{
  "color_jitter": 0.2,
  "arch": "convformer",
  "norm": "layernorm",
  "mlp_ratio": 2.67,
  "patch_size": [2, 2]
}
Rows from block 2 of a small multi-label image tagger, named by matrix and row number. Rows with one number belong to one neuron. Each number is 200 + 30 x the weight over its row's rms, rounded and kept within 0 to 999. All counts start at 0.
After each neuron's rows are labels from the 100 images, of 14976, where the neuron reaches its largest size: "lies over" is the class under the peak. Only what is clearly more common there than usual is listed. The data: rendered solids tumbling over patterned floors.
# gate: MLP gate (model.blocks.2.mlp.gate.weight, 160x64), inputs 0-63
# fc1: MLP up (model.blocks.2.mlp.fc1.weight, 160x64), inputs 0-63
# fc2: MLP down (model.blocks.2.mlp.fc2.weight, 64x160, transposed), outputs 0-63

gate.43,182,227,160,195,190,207,173,189,209,207,199,190,193,300,201,197,200,200,201,227,217,206,194,123,200,208,209,218,266,151,152,203,146,227,200,201,228,219,200,187,209,203,235,188,214,205,243,200,229,112,167,202,206,176,209,218,222,208,257,176,233,200,161,174
fc1.43,190,222,160,202,241,259,198,179,205,200,199,197,202,226,291,196,191,201,176,209,223,223,183,182,195,234,216,186,208,183,175,242,204,199,198,220,197,198,208,237,250,194,265,214,246,197,201,151,211,164,170,168,224,198,205,199,195,210,200,82,207,233,200,159
fc2.43,178,210,223,191,201,223,192,168,210,164,240,205,197,315,174,236,212,202,208,199,258,215,191,151,153,206,200,267,209,193,161,197,132,255,163,151,212,194,201,200,199,197,250,193,163,252,198,217,202,199,199,205,202,196,197,201,172,185,202,220,175,200,167,197
lies over: sphere

gate.119,208,314,209,200,200,265,227,158,130,204,177,217,190,193,200,207,150,201,200,205,234,195,200,159,162,191,277,242,216,175,201,219,195,199,158,200,234,201,201,201,199,160,211,201,198,146,200,199,201,169,164,161,201,200,168,200,211,178,200,167,195,195,193,156
fc1.119,159,202,236,199,202,238,105,202,209,200,201,198,204,204,161,201,194,202,216,200,200,248,268,198,201,200,203,176,197,197,200,212,197,206,208,200,212,217,209,187,198,237,203,199,173,294,150,127,199,201,176,202,199,204,219,229,147,207,283,203,202,200,257,200
fc2.119,200,196,199,204,188,231,55,192,203,227,204,260,205,191,198,201,200,158,201,204,201,219,161,201,164,200,179,163,200,198,199,204,200,210,165,194,201,208,201,201,161,275,193,204,198,268,193,186,202,172,201,209,200,206,202,257,199,281,200,200,205,207,201,200
lies over: jack

gate.52,193,207,200,203,203,175,225,229,215,252,252,189,199,212,201,164,201,197,155,190,197,177,227,199,201,199,228,203,177,201,144,160,198,169,110,100,201,216,200,204,170,152,203,187,232,127,201,267,201,219,210,212,233,199,200,169,200,176,226,173,205,186,179,200
fc1.52,192,258,186,202,192,201,224,199,205,191,212,194,212,143,199,195,231,200,199,190,185,201,283,209,211,187,174,210,188,201,178,182,180,211,195,163,200,240,195,203,128,196,210,200,213,98,230,264,222,204,199,224,206,240,210,160,185,199,292,184,164,200,191,203
fc2.52,248,199,172,186,192,211,211,212,182,152,192,206,200,200,133,239,204,149,238,199,194,199,353,198,199,232,187,232,199,189,223,200,186,219,202,184,206,199,202,175,203,209,216,207,206,132,203,201,190,251,216,203,208,241,238,231,206,194,215,184,197,180,213,198
lies over: jack

gate.15,258,177,202,201,181,202,248,191,216,191,170,157,198,216,208,181,178,190,189,200,192,197,167,179,203,127,200,201,176,227,154,188,205,227,138,200,201,202,200,182,110,198,214,200,223,185,184,253,279,200,193,227,218,171,134,199,255,182,249,197,209,180,211,213
fc1.15,229,211,220,194,181,167,233,235,263,169,205,140,208,157,217,159,169,239,198,204,207,199,179,199,178,204,200,246,200,129,169,159,238,195,195,203,189,148,189,200,233,141,207,198,208,199,200,233,252,229,195,226,218,193,184,155,218,189,213,192,200,193,222,109
fc2.15,237,205,210,145,152,202,200,217,189,187,197,197,244,227,200,240,194,170,164,270,206,120,211,211,199,200,245,213,189,202,133,196,193,224,171,200,237,201,204,187,213,200,225,211,187,241,200,243,191,210,116,218,233,233,226,143,228,172,221,219,174,191,179,178
lies over: jack

gate.85,186,278,185,196,278,296,159,141,211,200,195,232,201,245,189,175,200,200,163,223,212,205,187,177,190,163,190,217,288,204,181,236,204,207,239,174,247,224,207,193,198,188,198,203,199,190,196,152,231,179,195,190,198,191,200,209,199,223,203,164,211,164,201,197
fc1.85,231,161,202,209,188,198,200,197,202,184,132,231,196,117,216,169,187,202,201,172,192,200,186,221,179,203,157,185,107,173,200,188,206,193,148,200,171,160,202,199,147,151,195,185,231,187,164,223,169,232,260,212,185,204,193,155,234,170,188,202,160,197,201,239
fc2.85,198,201,229,252,199,200,209,201,221,201,201,188,194,203,202,149,183,204,171,204,165,181,166,212,226,174,183,192,200,195,198,202,224,110,312,202,220,211,206,200,243,158,197,195,208,102,201,195,181,176,212,200,199,215,205,169,138,216,147,177,205,199,202,197
lies over: sphere

gate.154,204,202,112,179,243,201,201,183,256,295,241,181,250,167,183,200,198,195,181,272,247,234,111,198,166,187,205,212,207,200,200,202,210,192,212,200,231,178,219,178,192,206,200,160,224,200,202,233,206,236,192,235,200,194,225,198,174,201,219,199,206,219,207,201
fc1.154,172,199,165,115,222,200,199,201,119,211,280,178,195,225,199,245,200,200,207,204,200,161,238,165,210,201,225,199,197,210,305,201,200,201,161,148,188,208,219,219,192,196,206,203,200,200,215,203,200,199,200,210,204,200,199,243,221,152,200,164,207,137,199,200
fc2.154,219,200,198,236,214,221,154,197,206,205,230,215,272,213,144,175,208,195,218,234,234,201,181,277,187,194,210,261,199,196,123,207,213,199,278,200,202,198,185,192,248,207,216,207,143,166,199,200,243,200,190,226,191,164,211,187,149,202,198,228,197,250,201,199
lies over: dodecahedron

gate.45,168,261,180,208,179,162,238,188,111,206,220,224,202,232,199,183,220,192,186,220,176,162,195,188,194,191,216,199,202,155,189,200,258,181,165,166,194,190,203,191,205,172,190,198,244,180,206,219,189,173,195,200,196,117,134,199,203,182,130,200,269,177,189,186
fc1.45,209,221,205,155,174,236,237,235,104,196,202,167,218,200,122,229,204,202,201,217,222,210,222,199,136,172,200,207,199,203,200,215,106,210,183,200,239,215,199,175,200,203,216,200,200,221,179,238,215,189,157,210,197,278,206,182,223,171,206,204,199,185,236,227
fc2.45,204,200,198,162,198,203,280,248,97,153,205,171,233,209,120,247,200,174,219,201,198,172,237,194,158,188,200,217,186,226,200,189,144,218,190,168,219,210,201,197,189,220,241,180,206,188,164,193,241,200,180,200,188,244,202,198,203,158,200,193,201,172,198,243
lies over: star block

gate.155,192,215,279,210,207,239,199,203,202,241,207,206,194,176,246,229,147,264,173,251,228,203,199,214,190,205,208,198,179,227,202,152,172,179,222,200,264,192,209,150,242,194,242,200,215,242,184,200,201,220,250,204,206,187,211,102,221,185,203,202,197,233,200,216
fc1.155,136,198,172,200,162,206,202,185,202,200,213,200,200,205,201,200,189,208,130,186,181,184,246,171,203,197,199,144,222,228,197,192,124,176,200,181,200,201,201,133,219,224,229,200,199,294,214,201,191,218,276,200,203,177,200,136,202,151,199,200,202,193,154,200
fc2.155,245,211,229,200,235,204,83,166,178,199,256,198,199,210,200,224,191,219,200,204,200,201,117,279,126,133,199,200,187,216,199,192,199,191,210,197,199,200,201,201,200,202,199,200,205,180,192,193,200,141,199,200,185,165,206,195,230,200,240,198,198,205,202,155
lies over: chain link

gate.16,202,267,215,175,215,266,209,265,181,229,218,225,204,196,207,164,201,184,200,200,201,196,224,189,230,188,235,205,200,196,207,233,204,191,237,200,236,200,201,127,200,269,213,201,189,199,212,191,200,214,206,228,203,313,233,180,223,197,132,205,235,219,200,198
fc1.16,203,198,200,200,219,186,145,162,244,211,199,199,69,254,174,173,194,198,196,175,200,200,225,212,200,197,200,168,212,200,198,141,147,258,200,221,208,208,200,259,194,156,221,200,200,200,197,196,184,195,210,200,202,213,202,226,200,218,293,190,203,193,207,200
fc2.16,197,203,183,202,199,213,199,194,225,212,200,182,169,270,208,202,200,234,197,175,196,200,130,237,195,197,209,170,260,200,188,147,265,269,200,223,139,218,218,234,172,176,200,151,201,257,166,209,198,171,162,195,230,206,187,200,199,258,251,188,209,201,171,175
lies over: bumpy ball

gate.78,203,208,200,201,225,256,202,200,199,198,184,168,194,341,235,217,208,198,220,185,259,250,152,200,197,199,201,236,223,205,180,165,223,196,206,159,200,199,191,163,238,215,200,199,193,176,227,108,186,192,213,201,200,196,200,200,209,212,201,186,245,224,200,197
fc1.78,200,169,212,249,200,200,202,199,271,196,269,198,203,227,165,184,201,199,200,192,165,200,173,225,196,194,171,209,173,198,199,197,198,232,228,124,220,198,193,196,222,206,224,192,182,189,142,241,187,213,215,218,212,175,204,194,85,210,184,126,242,191,199,184
fc2.78,202,198,259,254,175,202,197,193,249,200,202,226,178,199,282,202,191,206,201,203,172,205,206,271,205,212,201,195,201,202,215,200,215,197,236,127,191,192,201,200,255,199,198,211,165,183,202,189,200,165,203,200,207,227,237,271,195,204,105,160,206,200,178,153
lies over: spring